A small multi-label audio tagger, trained from scratch.
Model: arch jasper, activation hardswish, depths [3, 3, 3, 3].
Rows from block 8, named by matrix and row number. Rows with one number belong to one channel. Each number is 500 + 40 x the weight over its row's rms, rounded and kept within 0 to 999. All counts start at 0. Numbers have three digits each. After the name is the row's rms in percent of the matrix's.
# convs0: first width-7 conv (model.blocks.8.convs.0.weight, 144x144x7), inputs 42-48, a 7 kernel for each
# convs1: second width-7 conv (model.blocks.8.convs.1.weight, 144x144x7, transposed), outputs 42-48, a 7 kernel for each
convs0.8 094:528527491530537428472480488485519490477518517544534518525496477572452594467471519471504460494485452568548518518536539604518520535470495488495480511
convs1.8 102:504535460499511445567471542564516454511491522477490494539498482504457496428433517423537470485463474482500399449441538550537488464534500470476478490
convs0.9 094:486482462520515466491518518518544502482500510460551563497484449512541547504440488503543494518508532503478504540535529443582594462425488423489473371
convs1.9 101:448509536479460471486512535564484481488519475483461464494539547481479486482457492481480482503520476515489507408540433428458469508486436452437438394
convs0.10 108:552530504539506536467443531531481478500599573548453538494590611485528558537459443442542509545541520477504536512519493463527555484555502451494479497
convs1.10 098:500485477466553511462446484448512435412524497450487495501439519514472508503529523576514529456495518464534508471476535525504457439494453504462493561
convs0.11 094:499546457493523500541527400452482516470519533463536526439494524437579528477473484527527446498456526538596489504457587541536491450517508589429542485
convs1.11 099:463522535563540512516545526499544515557435491494535479463485479437528551519490491514480537475528546553508528455471442566552535483492547437504549502
convs0.12 112:543482453473531558546469494458480493475554517470506464447516530437474491533477491511516516468534529504492380461551534484479446556475581532501466463
convs1.12 100:554473489548568485491568553498502546551491502430486520485547517472534519502480471563560534490428482441510551496534491443532540508506473504456502561
convs0.13 110:551531471480466441454450543525455528494447404427499464513501453483583581438408533485515554555471572521525558530505473499506511414481454520530596532
convs1.13 103:507525531444537498498548511506547506455555547506486497512528545521456575546448514475456483442525429515436401466460523545476447514528557495451517469
convs0.14 103:499491523534475468462475475474509485500523550451484547540541484529537559484532528440563474475507450470485528536535468506440540510527526520511477446
convs1.14 097:534540473521519490499524579519491595528498510456472507480537524536493445459488483463491529486478427522496430499417461531595564518480477511516467483
convs0.15 107:508466482463467553558548500458529457460563449475552540451498499562473576495454540492505468546489456463518448533472526552464528512510545493504503527
convs1.15 103:501499472446453490602476557519493483540524506450493488461520499474441519438437553519486439495535490498518438548563477460502528517542554496511500512
convs0.16 102:526528424386479584495482518553460456453551534524499488554519557514514536493470501499454443549510420538449546474547513455486510484472478528447509509
convs1.16 104:547488483557564488502466472505499507505479494536490508519579540527456491516460473587459482529507529495506512489550469459478489542450511443480504418
convs0.17 097:483482473498447448512452524512557498513599521472475465531470519543466432520584484492549472509475499524496405466445512495503468559471405473497464508
convs1.17 098:571494499526548453519541454522539545512509458525472453456484559502470478454542523492478494528449537545484482543521506508496469411454482483541447447
convs0.18 098:540566525510472452498552493531449499530458540470516513463472471465492499476514461550412541516507507516435456448513461466486506456548477571433506471
convs1.18 099:547563491495543524522472521521546480480477528537512489500517432457561469534483504532454502530494518481565552528532493463571496540443503478482476514
convs0.19 091:480514460500537518514539495435513498501500443558469543438488456512455554494558540411488512554528513556513483512485463483453458559458554488539558503
convs1.19 105:506525504528508489528474462471536563474407515533517484583490505515483468527538505411467440513556501508489479448455486484524499514471493534442544437
convs0.20 112:474500478529495580514521508436465519440484469479516534489501564510527448527519454500461458556521519552517501585532519417477502527446409535545545510
convs1.20 102:489478532488458483518492513459566489453465462527481446489444427482566458514474505479504558561495437515496540544673577537548523589546529494509485468
convs0.21 097:512466477463521485501507489513533536494523486449476498493497491538514457531555500547472488497462495487476570456490502494453401492547485530511486436
convs1.21 102:521530456520484521476552540466500525516511511464469492501491506510540495542529523525460498511466470534533577506473545483545470515487533475494478499
convs0.22 104:511577545471499543490500504548499554517461519548498500481504468441449492620489513498510511514479430536571493432487525475466543464471505479479470562
convs1.22 101:462421521553477518604519508518435530525492488527496495462440560471560529522543489453519480450532594460500503520490488514512516525539525521468493452
convs0.23 109:540533484403560478557410508503463577518488505461491507473476518492493471500527479512518569464491494507500537419492494525520443499560386537510544440
convs1.23 098:542499466513462530462513561476492482582558485497442451470525485498528493514524485549466477495496513464514552497482478436522417563450464473608483484
convs0.24 099:526449431457555579566429482494604520542479511550540527526483560495434471538511525475507583493505504445384481497513457516484550487500550493476465503
convs1.24 099:525450457528509561518446478475450487502516469480508471547520587532525528449440491457498521512508513409500416537529549443514528502518557504497448509
convs0.25 117:463464509493526486458494496497475513497482498402512556502469491570428518523513500558581491438487484487560474455493500533533420533494494550507450538
convs1.25 102:547482454527547456508501524516458505492512480486500547511540481478477462485510530509456465528479497472509564539529493486521489489569514500523541530
convs0.26 091:539498528504502516471423511515422469461524486488508608487495466535525513489490514504513607543473524611552560462502463449480504458489437403447477521
convs1.26 100:540494514465475497501552498489553477497458564471537524530456489492508516461522482543539445463510487523458494488479466475472446427415394476426428488
convs0.27 103:518463494514460549492477504537550468499519447486529599522511443474446529555498481497448443497506543463415455519505524495433526506497523450544522516
convs1.27 099:585506467515510509544485536468482510563480538475509452466508551479482553468495534481514518519517564549497492528509414498482592482531493529475515536
convs0.28 093:508490429506526452493448589399604468584468476477496436522532480459533496456542500516449480497464523528493410512540512498496460471490575454513483517
convs1.28 095:531548537499501505518497450511404585442541513528483510522533564447540484479459464503514509513446517549490531508455447437441558469527453519480522477
convs0.29 112:601481472524491486520469535516464488503514455528422464485516481493511510538485472513513490517535443492506416444473507447543524480517494551492433495
convs1.29 105:469486495494540471404494491549556561481455488489511535443485653519483525474519534531435504510431477561472458489485472557546522515522489455561507515
convs0.30 098:503473469466468505447480507516479438539446536539535498517444501553463529517467589414497462444518486551670607480489470486395414593477508472515477512
convs1.30 098:496512499504487533466495533556491548480505511463490581491503502554404513497469479468537606493524509510542515409500571511583432501468515522437463421
convs0.31 108:525503497480466560463519517499443473504490463522466527498506483474492524524448456581514523477564507533524504570549466441484517457536518439513544567
convs1.31 097:539484455480531512483443484552505480473465558452419440501474469483518515451468540545471487505517578431500497504482517466498470494511509449430483511
convs0.32 103:500505489541429521483445446491585553514538528432508556484499507502510556488470484557486455512458484461490452535526497439473490507551511441432473616
convs1.32 097:519483555420505504493499566483417505537492495522614520454465499452481542499429518498501519492488467523433488501523496455430546464481536552478480551
convs0.33 098:512535527535478528548455448456550535507517418470513521449511510442468521575537471434493522559485470424487494510504483523456514531506462509445437539
convs1.33 100:481509525486438502472457472530479645506479553491461463488549577541533475459453509515479484425537471534510414464514518483521449464452491517542512505
convs0.34 091:520583536522481466470541529503526481506480428495487434491509531525447504507477520563577479502453459480492494531591562634538467568480469483513454516
convs1.34 100:460508525523492444455480495482504478504537552513461510495480487487514521470470487463400418500525555544592523450485528383510470452514527486506534490
convs0.35 086:477519510448536518631532489509480544469509504491455514488519452539512542477432501495487487488487471498491506507525525498485468525487532498437484462
convs1.35 101:478502535516507499555449579468505485552516540537460445528556531517507536471482449440471475444487528550524523496521520472476515471479525486552515492
convs0.36 102:474536489447473536457488459535465510489537489491517452459434467508485501555496452486441440532521581498515473526499523447541543482485398510554574489
convs1.36 102:523415499473521496488438499490555471470525545529531506489556538528498480520461520423441461543521527492519422556532520532467521566483510537549529549
convs0.37 098:494494428460506522551466553412551550470482471522508512492470576444533506527490524488557507507510463470413539475584530462545474512473464520540472510
convs1.37 102:455434463521509451460536527526517517389541488508437475547496502458498468449486474487570517531494444513527489473542483498501514464504431547442563487
convs0.38 101:519487419448499523427459488519484461490536497580548451457475507514537453507578486500492498494492502512435495408505490486527465570531500448485498542
convs1.38 100:555540501488461466465491486490439470465460509503508509463468588535509476572531519509525498461495481446491499472475485432508529461491506564520568467
convs0.39 100:529470571633495628487499492478450456519462530512515505514497496516541526507443537470495465514431474430529534448500485522484539590507485506517491481
convs1.39 101:526464490469452511488557463433489492522533451537493532495518519540470543466507486497448486448518516539448475521470508509508512482461460518481489491
convs0.40 095:422525491521491493550589443544498488555465619519521465593505448477538520523455457471588497508473508473511506429459522470486470479528453470513477475
convs1.40 103:470499572560502476491494475500516509532510488458438517531541396447534491506508500521509562507592415533438518370440474452563567470483462499491476552
convs0.41 096:469472494495520497475550432468519556487424456461452477444503529514511477533587429446528487458474497560554563552530546524527493508498419518520462499
convs1.41 099:473522507479532483531461471417448504524435601491515502506512492481519418511479454442451516490460529535491618504478477417432379443542457528548526524
convs0.42 101:441472449555562507507518440506448572470494534494542449458438476509448461503448499509486470504500515471538507515509505499473513499565492550508546421
convs1.42 100:501425442492472532444474564468504482456479465521521536471506496476515538479458531468440460470476451513553559503498511491572523491486490456513401432
convs0.43 102:437523488521496500482500520517554456499542425511514493569578548556468438488476519502510451463476517508474460521553586453519522547608423462493513455
convs1.43 099:482455515504511509533472454549485467437503455475510532551491504554474475497479502461466522505500486541589487465528437445532508591527520548518503536
convs0.44 094:533520459489504490565511512456487561479536508475520573563496466517480481505464396535496422525462515474467450559496547589531552448493494431534479579
convs1.44 098:472519481491508520533535494459448484490499444555508478485550427519464473483436468460503506474529471519503472452446492434480463505583533508509511510
convs0.45 114:455545487489520448469386492539484466491461455530526536485447547454505545577457446514545519518496525562508528522440436498620522518452462467501508519
convs1.45 101:527574516499518536530478442450517528425530496524479456477483546539566527489473518601465506450499548486486475433480500475441424518494439473478511510
convs0.46 101:441464443479463521573472526488445509486485505510625550559457487530543496443496471511592586425449501433498465484487530452479430504439537504556451485
convs1.46 100:522593545503485520506452514504526515520528465516477487507518443523532513481534556512532433470444508465455539535549467489471459535531517481470516456
convs0.47 107:548509471477543529467508502533489485486475534540477474492495488539468458548454474561483539472457477494517473468484543494460470482492489504510493512
convs1.47 097:497518441429540517448467505489503519495507525447455465442499535467535522486506506518539476549495471419458510476502565528495462490513541523523531543
convs0.48 102:517472532521562525463436448535578502550504421500508498529466522486436478508482503502539558509507511520523466475510548504442512482552509456442509539
convs1.48 096:525429487490481503583543580543527584481506477508460462549539548482481499465509526516623565542439481481547476521550485514534482472529475488488486539
convs0.49 099:447489543533547474472448501520456515506475449462503496472478465473525472568488501515492451472497578530579531515531561477464475456558566524464520459
convs1.49 104:501542460457458503472473526484572479472498464538507529516500484515493490451493440527492439387442514462520454449482479523596544530500477452447511545
convs0.50 102:526429486545516515486517471474468523460515479516488481495524498516480494468417538538489495498494513565490419440525440510560509592475458470453453489
convs1.50 101:482510483466522468534465514442464518485569540471550496530495512462478557505510470496499453575512454493543519495468531491467438468451465481472522461
convs0.51 093:481541512523497514499466574474547596489421511525499476493498425520531505482536520520470534445458548485505513498534501551535477496478489568450502531
convs1.51 097:469457480452483446527507560445514563506494525474456519526530458567520506461475498488460443523503494491446549523449466438525480476475570437470497424
convs0.52 100:499474498489474456491573507515467575471443489510539493580509432487463533588459487552450554502459522567454474449465475474474469551426476475523409496
convs1.52 101:499542549480547521488559477420494493528485565520442512437534519494474526431526492439537531499528476470472480446479465495487508474481399452519559508
convs0.53 102:514540475453493466477539537547507479351455434505510516565506511488535516524507533476536437505509482439522405514475459485498538526514437533488511514
convs1.53 101:596569435496494522582470580596540575594560480501471516486546558489500507535504501508525558565564488487493413503537524522489521410456503472516499536
convs0.54 094:500534564549535536433474594561441428500490432435580513617517509444480562610647590510492511491484556527502516538517497520551502535553482470542462496
convs1.54 099:435375447464468518514499590520573475444497477495428546465517523584583555493605571475453500438568459463496538499450505522532514460515514492537529497
convs0.55 093:514478505445504522419514486540541465471492530496567490581464509456488531473506485479510527569507487492419510474502520516493508583501528457528535596
convs1.55 106:514492468544493539472492437593489493490519521542450474472478521515476457491445549480496481477522479516549426501496518451465515361429384508400493478
convs0.56 086:547573495519534494483525417492501531456468578502493444479535571546466470518540576469501515503472600436507453416486508475444522540490519550551487549
convs1.56 100:515462423441456454537504491511519525555474508423430393362431487540483509474514514558498555459518524455473561508501462511513521485555470496490496437
convs0.57 101:512451499495464483473467549526473492525531509532472482509469465548450507518495540461494490514568585499525513445474500508439468521472546517477447526
convs1.57 101:507463481478455503498483482476485489461487470508520490535487524507476551526525529508522505479426456578474532531481502527513473425499467593523499511
convs0.58 097:489532596464427494513503515530492490512492535534538525528486404493465453516572469465539462457536498426490448512522535458470505511524535463518503495
convs1.58 097:533480524543543458532477414475539483497517516555493539482420501514530482477490513508537490491527494507526454469477454555526531409493515530464506587
convs0.59 102:444461499468465578497495455464531527526492492488465453498529559521526503495511494465506503522550484474436499488463534572546489472461518493495524555
convs1.59 102:461473540513484440548456514549488580533444473494478452472457536483507508485506522580481474547591494544518551502503478458522524477531482561475491488
convs0.60 098:538515474515562440531507429496504500512520575504468496498596584624545507515521454475467519519486496502487485443559536563470535483451483500512506544
convs1.60 097:503526436420496503485408434483468487498488465512496440503464525461498412489583543527493493489486553496494482524490467488560466475487507458451465449
convs0.61 096:499538498489487514456546520472473505480532565494425411500500532553484535580604494562463515486485619554476563477469507504528504485530495525549469447
convs1.61 100:497494545498510446538538541462552585515467462503475531446472471506471487507475491430470394436500524496509483444450492562490481462468448423491497516
convs0.62 095:533469599449527526543465505487495557470616464492492543453555488546535485578566583498591527498476500558604550577517520437518519476477540542497511461
convs1.62 100:435489472591396485420419537456475440511527517494504453558441549526452577495540519549510558450500532466523463495545456423437518492492491456488489515
convs0.63 095:489522486499558532557480445470533459489506534543450503444572438493486483559551465487492469467473493460486463500470463484529485501511453506506532497
convs1.63 098:457466458495480490516477454507502477576439504475504507552502473493533418509454466498420504506476433520511407439483457436499540502449482499521468474
convs0.64 092:457475465473485519525378507483454518507467527454484480494434442484503506508475482565429451527490523476516533522634555501444540594545560544504441470
convs1.64 103:496549502521474441510453465484575480505459527545481471494509495458577527504455455497558523522450476523516446577447469344451501440462509505517508528
convs0.65 097:506537488580564480457429469492530492556489505478531496470546471506478517466482561474445470449447502479473443476563438452501522464484509454514499499
convs1.65 098:586533467538546458530545499535488506495517513488508456427481460519490487534443532519524493537557475473516474481515530431505579479494472463481475463
convs0.66 093:491408486460539525562473437464496559546497485508470554513574446554496552493498493494503547534518555482458514518525457529436444505446582513468477518
convs1.66 099:492432494554457513494513481497505538547521494554485409493486525486495485488499528459513495488480513485512479518455485501472533512519559559430494381
convs0.67 113:463528599514427439459498511521489471501460472483560585472489502523467504575511465527463503485489482508520522515454515479468504483492467459536548455
convs1.67 101:452506549538514516497591495474533540517470486516605537529568565534526534510464532529573511479465477511494488492548482508463510524507482509543518511
convs0.68 103:528514508524474401491598485499495459499481514534479553472484513485460519449520456544483429476581500458493516462467523495441459448493454542485523519
convs1.68 099:480502493448514459455504466491474497481399496499494439494539574470516466512445550457488515530541473488526483455437454457486475530493532455500522548
convs0.69 105:527466483499502554486459501541523492535510552481487510521467549506446410488494515471531518520524497465502488498571509502527532472564476511443507565
convs1.69 102:538545452529498492525451478562507501503454435516513524516479442491450465447496513539526505384468471481548467490461508447496535445464557492521427476
convs0.70 097:528472509487438480466444476510397468490547504506463464490503477437550445456510517496446519576462446517529516586452598557461477504434568477567459523
convs1.70 093:505471581553546525475529519505539503590526486476468398470492509513494486520518473495513431515511463488487485543494503554448488485556457524497545421
convs0.71 100:476523518524495417532454503553464535520535554526452488435512481496520550561535507504531543534516547569485464557555561473577501486555507494526585530
convs1.71 099:490519453522487450469523530501526508509485534496477426503502524467508514492449515480530516493585481393472529544570486508502446410445525509466502539
convs0.72 122:472505506489497487477458507514465440514556411523565648504408459467471491459537576487434511556570512471506499449509480531554503595527494503518456505
convs1.72 100:530512488434497445495470495515544447491485512575531453579513476490395462508483507517499513491542484587514563448481557534501524501497503478476517568
convs0.73 104:505513515466486487492494454489501455472504454500512493536508480525539478446492496532481429490496512494475461521516550504478524472462482448521483595
convs1.73 097:468465447503523510495494488528464466519530436499463516556524471476506521510485509459572454452555468510501480460513433463496551548490515521509469513
convs0.74 097:523483500545483511494557491444476512509544532437579428494473561493508546536479535538428495513539506595484459498459505514379538549482508469526477491
convs1.74 101:474500488488512551439509555501501508513462482546543573493522517500381502477468527518523519527510456492573448501442485485529506503522492496545503488
convs0.75 100:494452541543563481492515454511503476515503459464510504500491491429504471551507532493487481433509481481489564506499513481488522454499470493405590569
convs1.75 102:506494497458489470486501539526539534489472523536510529518487498523479494485468448501474555549539526483485485515506431484461457505471563489488483460
convs0.76 099:511528572511615545491434507452459538521509482475515534500485492587509528489446537516585522549511488480557409507445453509436532435474500517478496560
convs1.76 102:494470453511453432455499546424447553511571477532495483490542486512533540469447514489487517466460427524523529548490514505470531473563561557491517458
convs0.77 105:545499537481507521495444467451442533519446506516507481539547475500474566570444464525464487497496434506498550568538544406525527478475519617481410474
convs1.77 103:446498503599538509510503523545464455495454535478469550531496502462509515498537519525472481538541504434473508509509491464432424532582534462584531539
convs0.78 098:635469497468523490481566485468441502563513589481484473458531573453508566460515503481490521442517510519531507553472515566497486503464447499499541548
convs1.78 098:572496492568448496457496537441498467498446480464514478543451434483491504519510443465571481551490544469545564500473485475411469493469533484520500499
convs0.79 104:548499518490492441524507471511477508420597481524494505519522459511523478502528515502540543551524452483458499563476509494466509476457471491537565476
convs1.79 102:495478529530504491524433600506478508487452534479505486450461488511538505518549579528466521489471535457546531479453515519416535525512475488489473485
convs0.80 109:531494474507506458566482480437511449440521550418470504486452506494498530524541474547543427451537492541538451489545544622474444538489482489498431517
convs1.80 098:479550532485510479529449495481460535531520479466518502472534471509560467561503517503527534546531507442476476547443521444500578523526489483490512505
convs0.81 101:426558528553450488486458461478563440511507507512492489558453540587534480479460478487470478496481481528515523487516462500506497548549577491477424466
convs1.81 099:448536521520508467540485545504437489516588428491531538511446510513473451454514511473471537511526553515528482513498470471528463473468472523479550548
convs0.82 102:471465492458477458467558476418497470531560484473521567586557492498488548570441467556568522471488448477514545497519495484485500489525548496453504494
convs1.82 101:507535498495433503541437499592470535518538494486480491491534543428481494441535486514473509516555469481549531450547484529532496493498532505494445483
convs0.83 113:424445503612596556408511535490554515505452568504511525529503458471506525558482489453472437515596566508461489478514443499472472456483535489502470487
convs1.83 104:479527503447464498478558496507506497524537540518535435523477442518567494460576554506489506485490419442523499540489551456521501506526478513445514479
convs0.84 095:477561511513516548420451471398520528554510512579529531544515491457418493524502494555564508478441565485483501534434497438521506495480523503529514500
convs1.84 099:559419421393524515510486468522494502435485460448496487500516497418526437504432499443474442490537526524514537425453470505445501452454485489515508553
convs0.85 103:583493484492450465492531483481454483494504559505451520427465534475445488553463517592465497496531471539537473497448473535548502574623441464445533472
convs1.85 101:504468545492552462488446526543530446451469440447559555501459474435565561465490499526545531548504519502509500524503562489473512530495486529511448488
convs0.86 102:478456503492478517463447510492525525548452455465496556516489490448482479548524526494499438473534510516508471577507499427499482448531493458466550568
convs1.86 095:514504544454475496500466532525393498498506455489489462459483452510564541499549485500498500493522561521546505494518526491475562513466448505457486523
convs0.87 095:495495509501535508472472519549532501539516544498556535460452485473522486514494489444487469541513499496464505430506573531515536457509518597500523470
convs1.87 100:503523416501418579478528479556488498539548434527486430470516550503458463509487475467479484530555506501487522537482519572525484521448524440526487518
convs0.88 102:510477505454489516520568533428496482525527521497511465494498528499461451492505549526493513514502446444491537439564531525526455456524530496479488417
convs1.88 100:494443501498524479479494505526510575511482508510498437480518512453432530485489466501545520487494522541506513501495445445519471491468497488490487524
convs0.89 106:535515521454494519513523494534459493464531465484454478541465491474632538497509570440485457483455514485500479508461387550571427491498460520518507459
convs1.89 099:489476496544467464524524492481530493465428475476504464505494517474496580560528466545462476499463510503522547477429559457498526512570516479534511594
convs0.90 102:550433500541586496469510498567452441477517588550479532460469508468439491436522595582440434480571466544539437535578534446471443512551494435483533542
convs1.90 099:495490464474470436473460497563555476460544481476524472442543474479498521545509459499401492512458466473526564502602568521496527469512499498448414521
convs0.91 093:511500531518463526549489510494560562494460458492499612565563555535507513540444458526521510458514473514454559467449457543603494540569502433444457540
convs1.91 104:491522495474481503454473450450503562428505464519512487514520464437491509520496461497447475453469520497498508492476512535523558561530522454510486503
convs0.92 094:481436526531496491589498539479570496540516478498553495561518458507556571466510410500423472500473535565513594476481486505475523381531532545524599542
convs1.92 102:454525524455466558509473500536509525538532447465519512508442503499502511538518564542516433483466484497505501504499527496585430480488563481503515536
convs0.93 095:539455478463477465460483529465492505486460468500494457536493500526517446486525508534515554529537448500526478511517527395517557534503523498438479493
convs1.93 100:511535457418472505455462471529536526497490458463474482492496532488487531499483464498472471488548490433527476449504496444505520500465521532506490473
convs0.94 098:528502483472501554520491467459503492404491540476547551517483494493488484495543492469487495516433506518528448480467508588445434473513506603457602467
convs1.94 109:511487544517465536481444562486470515527504461512508549557567528470448437546431535516498533472526467566437564581456481480513446507483490513448551462
convs0.95 105:468526460449487513549472465501512484518522515516462500532446523469490522534461481484571484490479431468514498526475498579552469553507508478400524552
convs1.95 101:458530495537494425475512483521522497448506548576477494483506521501513489515479520565481562508572472491483495471456510509483552545503571478534412479
convs0.96 121:509465545501531507427483449497489495558446492513519555511490489601451413469611533484502450488473488526560528454516500494461466531462471564596437435
convs1.96 096:518510439552459506508469431481488429471441526451513471458499456529605469588547580484542508495459530532552482542550548566582509537568449501517513449
convs0.97 089:500495487590510477501531500483508438469447518527489507546421423566541573555642577483501424426510464495485599533521445563518515485528439430517512518
convs1.97 097:494432468457460474486399451477489579488525481465425440491460470521471507511532504510390446523395500492492530490485537528451488597525492492500470521
convs0.98 096:494553577571551490439471475498497394529549486496499574470522471489634494532484534512539449391460452474459560490517480461436466476470451512529558472
convs1.98 099:515458492501467387493472439496447503525445506516524496539507521495471510511584499503556532526433518519552478512511459506567563472405503546496484494
convs0.99 102:552551447463452454429494551565540488533545543476448508528477438496509575477475512518518510497525486471522482491445504505480453523480489475489500564
convs1.99 101:601504494499522473486436531462534497471520499472520524515549505501484513427476450433463541525498511550549506487529492529447574495562478510481492491
convs0.100 093:469490519500492490478525512481440545503545506534518489563472496537506523581543554487446477477490523520526375556589559587580451519519487514506544496
convs1.100 099:506453392496464520449441559481538464542463488520487543500482536553523549523514515523531534546513399489468448465457505502470598503522551479528512452
convs0.101 093:464591560474505510475546481473524496470496502516519526526478452555610546633520459529474530548473520482554557504486472433429490520494530484549465422
convs1.101 102:467461458597448514534518550490502543465514498454513465513483484454515498527638485522470478455516446491501514481514499520492543491478503470480488517
convs0.102 104:486492541461470473459492447460519521487513520559505506451539544444483524455437491492527497462486518510516546534486492496497473444620591537428361403
convs1.102 098:481511463470405477491484489574483499487453519445485451499489502522435426462466550462492574492510467449507492482511489518550528496578667616532542628
convs0.103 088:520490544490520493547614479471450443440502485544439505564521486550477474481475402518514454476487495481498509513501474567511450533472490454540470541
convs1.103 102:447487502562503511489566577480506463569465555455374487521528564465490507446498516487453516528549548539456551551446578469531553491528407467514526519
convs0.104 103:455513526501503486485469477438539513518475487502453495492414448508471453548604555499514479482515513487486435461442459482546612492531457531555490519
convs1.104 107:481455490491563477462566448539457524439522483516479420496504521533547536503479514507530506498505469534546500475510535520440548526499505471521464495
convs0.105 110:445452496487521459478517467471484525491563577426426477517473500501443563527543477501501500474493498547550472490498469463477520486499503448494530492
convs1.105 098:465519483575535463524449420399508486463438465570429493502491432512533507559464530461511511531523519491556500531528558549530494477547477500504487543
convs0.106 098:531518458501519499513589422542428529447494537516486529466526491479487485475514563520521432545520518461481431490490455543536521481476489498594545500
convs1.106 103:458536539479523468504522516419622536496405449498498477518497502476483546540470474568500552489526490517536483485451454421492524488504609593513557519
convs0.107 101:459417527541541450488490494491495460493492484502577523510435540574479474479476488475567459444474519523463493464428459426506402486438503547534524517
convs1.107 106:540528466550496464501475519469538554511491433544532576442475453466483495492481529449534490437504498543528466418486505425500475445509470534530522509
convs0.108 094:462512531477521462504511571483521464461498548541489496514509425507475507484536473490543503514458455552427402559454546453571443507513457574489564482
convs1.108 095:491502520476485477585451523513500516475437523508490546507457519499505478511415481508535423553514511499444531520520524529435544524465565477575456520
convs0.109 096:490475515515525499475572518463503551469545553538540498498407563441465521471495484515512553416522556417544516454452514516496433469465560531561443514
convs1.109 103:543578442478543499521466530497448477571486441501486484448460506475475480486479477492415500450488536459489453444391424471562528482548476560570501490
convs0.110 096:590458540592608489520583531598516542457590508591536463485546551476432429430421482507481479490528515465474486509519411484452495458496571495594524451
convs1.110 100:573529450488450426513440526478513445540488505378458522401522473460473443354374437425469489492524523517426510535518545536481516478475416531475514553
convs0.111 097:515507446479474471473435493488480499527456541497576499442503477483503510489563425513569508504483466470425500550510475462483517528450563470553491540
convs1.111 099:513496485469466529511527505478519495518611495536532512477486442525545509551473504518523427391526546505458538489522540478479525451480463431474555514
convs0.112 094:532484461626466542550498480464464499496482450539508477417510465566542560527441467444452500496530435486446452499500506587482510497561483491434548496
convs1.112 100:420454583489569473396484553503534577539479488493584570544500575454472527492520525514556465496544534545449570461410497424472507569505545493541426472
convs0.113 094:472451388449464478498509513501496458496508537479509450450467488513499473552538539463499514528510507506495524493454526530511493444496497460509510483
convs1.113 100:519500519472482436491464443441465544521462459503547526475481462585491490471515448463493443450444456453464493479466554480510521552508427518572470547
convs0.114 100:446511483526424442505508571467452451466576523482567557482514453476493558569523537509579506454484517481486540454477475528550495454606414610508507395
convs1.114 099:510525478485447514521486584585519535444495524486520499475503377516538487472486492503469526502579531540421508457468498474550501560452536397588483535
convs0.115 091:532506552467525465550463513501519541575552542468546492543528513505494495572546432452488483451521465475464518511472440512495557499551485468501541514
convs1.115 098:501493467418455499510517463515494483526469521463462509469496492525524444496485523440485501505531517550529447461499465486490530455393456479497468499
convs0.116 096:521509494546532540446436508436527464524509500488502470451492447531511518508524519479560507463545497477492551474555528526492484538441507514542463469
convs1.116 101:442510542495481509525447480485436563478508496456532536433497486459501506478486473470484515538468551525471474559482579494498434510486410439524529483
convs0.117 096:492563492500564508522572499511442496425543498554553519493428520534412487457527547561544441485486591533475456513528513473537453504497507524509414492
convs1.117 100:523497467462432433512457517479544495474438463559456563425499510468541524480463562409523562442482502555530525509557523521470503449497435459484503464
convs0.118 098:500517516505598433437433501432498512451513472521440469518482453429561681696494425341509569537562527436440516484475488576563486486625471546453460484
convs1.118 100:534559473485537578541457586513500494513519456483468498515471498488619651513529602562489530444531549519484543462436564561549506521545528478526443588
convs0.119 101:478467483415578469497458526626437469490525484466481531510478533475488510432523518477545455505432529539469549540513494581539478548567443526484511477
convs1.119 100:509535476490581513520499512486606480474481477484509548470485500473465510472516487441479563490452521525502535464496524481508467406459462516575503515
convs0.120 124:496472448489531462531462456547545476497520463466494476449494534530518559508443423525499521444457514489532512551458472561527426629497455521389535474
convs1.120 100:485527439456484503458511509516443490517550476477576547572487507449522471422514494457441513456557480500504558511511500572553515485466561443513525484
convs0.121 099:463461500485543458520424497442513479539459511488521505559509524488521500503535530507473451553494579447491503494450442559465470497505502504531469488
convs1.121 101:486510456487474510471488506513481511438541463495473551485545527477459439481496477498503468511530513604462596487467528522557513525510493543498507512
convs0.122 090:465599536521495420501502511424456477531526488479484481542501394500479490559526479409528447455419529547522506511502473520436598492542459508462494502
convs1.122 098:500558453489495494489548534508521517507498515446434440471477453519565477512495460546565484453526511548436528562477515444448422447487490478524450504
convs0.123 107:558494494586486430498574488448504475460446502587522510449431481493509487445516464473409518478500519537515463475463534519510497551472453519585496532
convs1.123 103:528554553494538504492566491500507512548542490497516459460472532545469495586555513519546522491495499506519593571527495467463475504539446529556595571
convs0.124 099:484452526466553578503510575523526457543523532499538503501488514521541492495476467419533500460461433523417463549463531555514508516567483540549527528
convs1.124 099:490490463487506488458498493592503476440488511513450498430490527492489450497488513488479453517495580471535478581487481533431512521519496458471402494
convs0.125 094:481452491513502539519490537483455515536558499463506626488493525526502464597578454467424542548567520563526419457475437481468457557506538523513512562
convs1.125 100:529479484493528540533514575543512461475550528505553475494522491476528466501567506496546478438494574467487518450492404429492563430484462499468521465
convs0.126 094:432403515489414469397474529500523515433483497481432531466532503484520469490529487532573566517565475484466449487491424515501523537460519466498553540
convs1.126 100:492464511509492511423536475462457506483491527457521521430463476489463401483474512567489463525434548419503546493454484506440595559424495445468523479
convs0.127 095:484498513512552427478447460485500552521471512570506474435514495458464468486520502500454491494508503529488488516512492531514514465469528531504503498
convs1.127 098:493515474539534474466488517460459482414445484512596559417483563470524464485474486492508505550480531487514490460490518485466443587494491464463541525
convs0.128 096:477517493516521510483510517523492583467563531559530468455531469520509476491514436548453480437487476519581496541473524524506410493510504588569516463
convs1.128 101:503476559522515470528448565473475539563505470491512551496453407511483426499482487460524493532424495432520584542518464489453504468462525508543537515
convs0.129 091:524537539512491525511548540459461507545443443514472552496494513518478486433498485572509490483522511497505461459518544474530428480536518509483495510
convs1.129 100:427514531542506516550480438522505478498582460507528457501519535502469496464452482511498484456473517519494498468440466465492479502485516475471454534